{
  "image_size": 32,
  "horizontal_flip": false,
  "color_jitter": 0.2,
  "avg_pool_shortcut": true,
  "widths": [48, 80, 144],
  "am_softmax_margin": 0.3,
  "am_softmax_scale": 16,
  "optimizer": "adamw",
  "learning_rate": 0.0028,
  "beta1": 0.9,
  "beta2": 0.999,
  "batch_size": 384,
  "epochs": 14.3,
  "warmup_steps": 730,
  "weight_decay": 0.05
}
Rows from block 4, named by matrix and row number. Rows with one number belong to one channel. Each number is 128 + 24 x the weight over its row's rms, rounded and kept within 0 to 255. All counts start at 0. Numbers have three digits each. After the name is the row's rms in percent of the matrix's.
# convs0: first 3x3 conv, stride 2 (model.blocks.4.convs.0.weight, 80x48x3x3), inputs 24-35, a 3x3 kernel for each
# convs1: second 3x3 conv (model.blocks.4.convs.1.weight, 80x80x3x3, transposed), outputs 28-41, a 3x3 kernel for each
convs0.0 138:137121115156152116164160140093101167088081140131106140129135138133137124155136130134139117133122114149115134137140149144137125160168146087117136099096144140139151146131141142133118144132122098101117078075103104099098085090107092089131098115131166148129131116138127120157106118145117118139131139159100098150109109131138142146
convs1.0 092:133148161111081116142100128116131129125128133131121128118121123141080162165153156115137142138144132152127126148113102155105132102128096113106129098148121088123162127129111127127148125145157164168156163114216172147175118132135152123143137108124131103116125108113149146128142136128137194121109156101168180173146174174170206185120155152119128120144145129123125142140145156143109122
convs0.1 098:101087122128101090120146138107099107135137120148134129119109130110106107131130132122132133153121091140168124116121111143148136136151116085115118074079103147162179126160122115092062118127111152149127121140134094104105101084112091118088124120108153141123167129146157157146141158139117133113108109118129139115115142131136150121
convs1.1 098:122133124111149134132119116127139124127141108123119132170130115148160162171121132120112101145138145136127116148144123128132139122143157145167145109089121120134143136169143142126153156149140115082143126126115106140107137150170125140131152135099125163150145108155120130146112099110157140138141119175148148126117104102097083107121109079128146123120154144138122117124133128134080103
convs0.2 107:105103137120131108118126136142085084111087100099096112138125138145154142165152145091100108129092105151147104160126133127139131094093110118123139126163130101116104112114124107113122122097098147148112112136127114113095114086118099078082141152136119103126164124109164143129119126133098120127115114165115116157128151157145158157
convs1.2 096:134117112100061135058075134151150132147133125158133123090122153140118167145139123114103108117117148142140153150119109160114115151144120088111156103140150123119159136140140127152160137125138156126147139098107130160129140172160180140129133113137176159148158146130131159136144179142162156100138109093102111147078099124129098068149134127139105120120108079130087063135107106122136143
convs0.3 101:134120111144127113144125110087081122053107148098123150123135121105126135133148144120112136130138134126117111137144159130147142132113131118144141104144142137171163136146098132131110147097104143127140112132146102099101115168133116097120123140145151146107137116100158123100120128138131128120115102137141201188116163172075123177
convs1.3 100:094132122146154129122117158127112115137131126133130120130142156091097125088125122106111121103131122108116115130171122141136158127141176149144114122131113143097146122167133118123133103134141154171196190162160168112116120106120122128157165136166143139150114161135111141102102140140142138119140103102109103080124094103185163137114123119140122101148122112139145170118145127080125125
convs0.4 092:132125142115134144143146138133124126142138137140155157113125108120114114145120085137119140094129154144139149154148136144132131143145147080076098091079084082097136120130118136115110107098107114107109127130111111135127081087075103072095101126094148162140158157186154163143090136124132126148099129123101098119102076115119114118
convs1.4 106:106096065129140113117130104137138138135145141153158150165134128161153137172159153116125115134143142114135118120148153149195161121163159113122132101096111126063123141112120122066076129090122105125127099116154094106114139127161126162149146131118144133152116142152138112123153105101142136151120134147124126118111126102091124109117101099135123119146140139093120167124160154134100050
convs0.5 114:146145122158148080140143100137133140118086073113087073136127097128096067117101096140117096130130064145147080135096099115100101113111085123144137136120121136112124130107096121118101140131154122145108148171141128159142143121146105129126092130106133097098077072078107101109102088121136104139153115120153128109164121064161124059
convs1.5 103:138162125178138181161168168132115124110115130121145140112119133141110109123095138130140148155147156149144168138110146113110125093113102124072096127127137088074137155140132118133173105127154137113118105116125123083084121122141140120144149129161135128140155139094131095085142166127134162142100107089129115159181154149178182174127111145099115147127114133140147136138145158133133119
convs0.6 101:126094129131102117154124131088097119102111138104105118162160131171142118124107101136144127116153141093149128143140172121148140131117109147141150123122116093118148143153154105137127072039068125126145112096135095076101130095133132117098168139151133138133126181184123160161169153143148171171144155152133125101156119090129118086
convs1.6 091:126085144100077141131102111115132123115122133127129125116120071115094115142152149159122145162127124158141145143117144117136144119141169111116133113105127113120152147149140134104059161123112129094116125122122120133117140142143155140119131132128144164134183138134171133143141096138116176139144197168137153151121110134071098126133145112129166143093113153107109101128137148160145180
convs0.7 119:117112142137141153152151157075065111068051093147121122120136141120123124125133101115109121119111134136154139133144142126141174135125146098103122136121086142144139128115114136134124138129120098111119106108108148141122080112148118093143133135133149127139099139128095131130123141130125125175120164178104097127115118110154164152
convs1.7 106:139152145096117143127127140120140141119117126122118124102137193147117173156104127147129119127118113146142143122101088135100131145124132129078133105124112110157124089122104143173150149149126144182169127166197150096135133124088144147106151131124124152116117115109109100134123131139169201144082169155142134108142137146150196197105164191112117134123140131136124098155156103129150147
convs0.8 099:134149151128148138128143135093101118082083108091073081122122115151085092146121126132136133115143155146142149116124161107119163123128159126136129138090091148123106158160149152155166133140169088089126079063104111087110163162152148143163143122109134145128126173150132145136125139157128125148131139143100122149088122158123124137
convs1.8 100:111115112122101116114075088142123128119117117123129127156137098181127097138106094137130140118109124107105114124147137083130112123153142122102110091119162113142126147101100108133115150142104152122153117086125197140136094137113104147127133120112078079149125130117128124173158186170110145141169167158143179141125135139105138135088105128093124134114099137102108122087122109104114123
convs0.9 097:157144142141125148183163164132138127147134126145144135150149119140110112148062069135093115113085133116115164133121155127143117168176145095080092071082106093098098099096110112093146056136163115093106139124121145145155066084085093105109102115133143164132091134166117119112128171148104131152090137150140123088138098101139122144
convs1.9 099:134128108150102090110071066110122115117135132138143133136153141130144137120116153103089110103101113118139168064119110126147101128128134183183176150113134151134135158137180142127169123127163115094102143121164161131150133130148133115137117087109130138171126116142137119115127077100097119141113147167108139145118150109098079092156129133171134138153138096121138151134129131164124107
convs0.10 095:137122116105111108105109095130135120165139129148135122126131135101136132134142126162142149154142128146143137131109090143080111141108117121104105113084106080102154138156162165159172137134135120156166124150162124138149181155137153116103120111111111135113158157154135150140150160082146177113159161131099113133127091116137117139
convs1.10 088:113099099117081099117091130103130132133127126128116124148137106166108155151130170093097129111096108124100112130139146155176164123151135070091168085091164130094141113101071132100069151132109135143124088085161144161153123132124111129130108130134119084116105108109134126114124173150134165122138200151154151134114126126113111105147129129138122130122131136123097112124092101138114138
convs0.11 102:113124138137137150149138140127128123143143134125125119098087124072026120109053109117133128097135136142145149149113124156158147159149112097088094084081086102098119112135136097105112095123106149139129137146132114141153120126133107133165107123131107134144099116160156162132076117146085123171101129129064109134120119140125143156
convs1.11 093:110142108132154122135096088137121112106118115114120118169135149123148126128094092108127114128133131091121109099117088139159127130129134164138147141107117155144192126129164138107178143144178116115110132123129142119174102125164110135131126107073116139147102120172118148153143135114171095120143130177136157135120182116109110081107107114141137132151140126107131155118174133137097067
convs0.12 109:109150145131155126126139135123084116070092153066113140112127147104113121114130152123110097096100104104089116166122130144127098108119101135131121153154120147146129124130120087103113133137122121127129115116123097089108138140126105111143128127163103070079120080119162140116147173170134159152151146158146149126135125148104086137
convs1.12 102:108112149131116156125134150147169146138150135155146140134126127135109126116102127129122129146107143139129128129126159097053042110058080106172161124159128130159123106140131126145172145152162085093103104119068092184183137143148106117105119142090073108067109115107087081098155144125100122138121137088131171187148188182118146172130131150122112150167128111144125129127146137111132125
convs0.13 109:149102147143113115131123139126121126117093094122112111150128128133125135115139143096124139125074117140120125121102151087094107077090109101122124093130140125132135110120144124119128155143134143129096135153094126132098167151146108111151123135130134107069102102091111127083114125145154129127117129126111086156080095150124110135
convs1.13 106:105133132156151163134166186127132122134134131128135144130142152135110152125130111106129149137159165137147161156089076166134137140165174122108133144151149131106129123168120157157116091112113141125141131078132196128109123109118128128122145126124142152162130148107130136136075129108122151077139101107142122118135142149175138122113138119108076074113095109134127165108135173090152185
convs0.14 092:155143133142130131139131114122131156114116135109116144110175152125164155091120148113118120129111142131125142114099147141097127158125122156159136148150160105107132142130095147102065120121096115134124119136112119142112090111103116118109154155137093107128108109141128123154131163164137163148111136121150186157163184159133144140
convs1.14 117:126144130134118120113119109135139131140155139148141145132131153115153137155171121119110095147140129136135121111112101122113105126130151108109138129099114123116106149098117121079096105135158095088109116101103149143141101106127148135104135148133189191151140149129104135132108153165129131164112080133114111123136131127121148134154145126115107122113104114144132119129143110078091112
convs0.15 104:104113128113089124132112134158132119146146122143121120109157161058122158116129158109107119092088130121098128152093087156144102149138122122146139106122156103097140149169161154140150133143120140150103144160114133160134133139123122112130139143150080124124052070113138128120119168158103172149133161145090092110080070118079074139
convs1.15 095:081103093102117132102079077135113130118119131127121156147116144121131120168147113109102104094124153088127108098126127122145165133123170098130113092107121128105117144110123150092110174137141117155119125113088147142129151149142131134134149123109123129114123131137099136109126130090156133148150078117144131120131112100112140117158122124162141131130151177139133159138163148141149134
convs0.16 091:157158137151162141119143157134109134103092108122082086143104074087083109100123092109105115068087127107097086154167173132134145106100128151137128139138092141145133099085116046059076096100083084123139113121148114110133125094069119099150120119107109129152104169166128124130103115090122122105091137128139159164154172169139177141
convs1.16 103:146139120152156132154163143134119107123119122128120128143155193098110157160122119122127141134126124112133126148127146153108133147129135171108127163130123130158137124135126112165164095094094103116142149116114183164125139121118123117131122158149065115099138130128127134166119148144143160106099069101192175118151174185094101131113138145107083121165121092133150127098147155110105118
convs0.17 092:083138128143103103140121106150100090098096086103104104114114148117132153144148152152156132104178129122112122152105091141124094133125121154122122130114111104094098138150128086128133152118099140133126140132138127122140123079077119103100088094101093092106103100086161130121059115144073093130079106132118113096155133113138149120
convs1.17 095:115111169134146126170155132109137129114130124139135118102098079103104116096132153120139131108115096096107131120127115156123100126096124134142157182165198170178142111123114107103072155148106106113083110136148130177155115097100086088133067115115143121109111106131123120119069139142116127129143166118149153156134135172082142172132141151147171170145144161155122103094098132091135136
convs0.18 082:144173131102159158083140140129121104125087092113082108090115134104126131083092142122120099154152129121153120138113115111119123139122124133128159153131128122098103102094131117125132112089105152123152142138139136100101105109127152149129114094100171146097103117086117143143089110122081074141098074099101141126119166133102142112
convs1.18 090:116138145153147132160149145119110109105106102106124102125095100086168093079064101124159146136143114118109132133114148138109084178115109116146146142135156171168147127133136150176154175140103084087084108142156143146123106117107098106118120100112101105084109119118118094126088156152159138127133111136136102115128131105107140160148122127155138153120098100125117101102127118138156125
convs0.19 096:063095135098104127124150168142134135134107105137116109135136135119085142135122133141158148118127146122136148137146111133128111171141100108105120092085132110100125145139156133109134131129134130104114116068112122092094135107099124142136102093088142141097128151150130140132118082140115093119073096099134147125130133119150141117
convs1.19 092:135110115148114097181151096115140123139129111116130121122132126112105093068132126131151121142148106119133133122157149129133113135146125154148153094146158128160108136093099114101085155153133125104087138150120140142074143107124066072135076106111111110111124131141091106121100134097125139165112114127126132156131160120117141142091097109100112123097074071155101105080103138087103158
convs0.20 124:121117137138091104155140079117124136124133132135137133141140117117139148097090143116131114148097108151098044085124151116106108148111105127143144060133144111093118079073120166059054154134087116113089104135130092131114146124145148144139131118133172167143111142147120134126112098115068107103073092127139127121137148137143133123
convs1.20 093:112152135096130162093112128141147131134155151129133138112118103130138127145140118146115108149121126130140104109130130125104113112119119142175109164107117110116119133164166154134164157141130114080092190187102129152144087139163102103125111163136142155122130115134136129081100090071116126122148155180122115160133098110123121121148125079146143123140146145112122138110125118150147157
convs0.21 092:131137139127077123132114119156161152150157134142143146133136120114132117149115145150121131125115115124071103139142152133145128135147143118112109132122109123120100107088110100083098107085040106106099140150133148132116109119130099136121131152124117117115106100116114112152146111139157135130155128126133149150134161159129144145
convs1.21 089:135113128142098123131141141143126106138123128142128122106115151110170121112150113114113121135155118140120088132145086075098102116107117171146142096139123142113118137122135148123129175147135089100117123125124128088108140109131125137160103129116101102187158140161101103090066103070106138125107146134177176120142142114140104164120140145128118143147113123119141140112151128119130116
convs0.22 087:116101106137144158161189177156156130154140128146138132146124106142130101113117135103078080109113104161168134141146155157175172139121141136140112131161125095127121092035059113101117114115106118100093133109095150141132128140099092136111131111126141126111170191169166168139110146118127138150119173146089104096079119135111140154
convs1.22 098:157162152145122118120109127141118130132134136122118114091120139132177124130148109124142120151126158132145156112089089096123102131126103139094101166116091136146125142130148150103113133123156092075130130099104103093141170171160159151176147124124138134147140123177147142180135127124124076094139137162109112095105167123092082075131121122154105113146114114141139117119170132141103096
convs0.23 096:150110103143109111132111117059100108112139138165151138126116119116150130149167140141113125111105117107120138101117089120110137139132117149158147156172127135149114112132137115158163122120146076111117135137150142139146113139146143112152102143117132136146118115114101110106160113140143154130149149122121088081115108104136132124
convs1.23 097:161127146134125115144143139134158160136124138135129128156141154128206130134097133156122127130143121137144115131134151139124133137087140188153118151135107110099094134091099146163160156097139111135087138175117136146092121136149144154103133140150124140134112099094130116073083067126126075148160192151120110121146134133172126144147124118106117125111128142121159186157162134131149160
convs0.24 091:140140146159173120152133098095132138126164159148144137120128141142129116158117092119132103132142119120098125151129122169160134147167141110131105124129082101106092133090093130104079120140094070104164061110141098138140091112101124132147093129120103120139158132116146146158127097134123098144098139118123098138082124135104156141
convs1.24 093:142159117122133128098102121132132115140150130128168113127121147139169119144079129120132127123117126133156156114100095131109086136117162135126154123114159146144137157140165104147141159126100123066089177173107175164109123140210112132150140114151186160143171109142115140158109103111106127176110176176123116134087088137102112109161126129148122128128142164089096135125135115176141154
convs0.25 092:121147145111118143116118142142143140109116130117130138127119143076099144080091159131136125138139137138139161132157143145123146164140110119136132095093136130109116120138154143154150109149142123096114133128111125127122121158162117147121103092107148158119142144138127158158111115171148100144113113149125123143100111133114122150
convs1.25 091:139112077155124093139124140138122117139127119136135121120105102107134094114109089111136120120143109144134145108114149152123067111111085148147172111140171177146153119099075153142107142107155151137117139117123115121113126140167118150191124165105106135153099142158155159144092170143161124130144108108109122149077133159096110128075116108113085128113072062129138146115162127131177149
convs0.26 090:116129099122143101141153131161164148159163167130137148133128118093140143135184168139103105146128110152130109148131139149109137122139094121139135117155099155144126122119115139147120115118118155126084140156111086146151087116088093130087103112120112111117121120119161157144134195184116170174120134147158126086140136129153186141
convs1.26 088:143087114113085109143093102108131131112142116135131121150150157167137149133183204100093112116129148144142138098115125105136120139122141104101138110087116101107104138144126136099072188148143081115154135178103086106131122087129114125175126134156106112125117101120088132109093094111086202184164134172136187147110126119116135129142103108121127129109113131123109142111124157140120107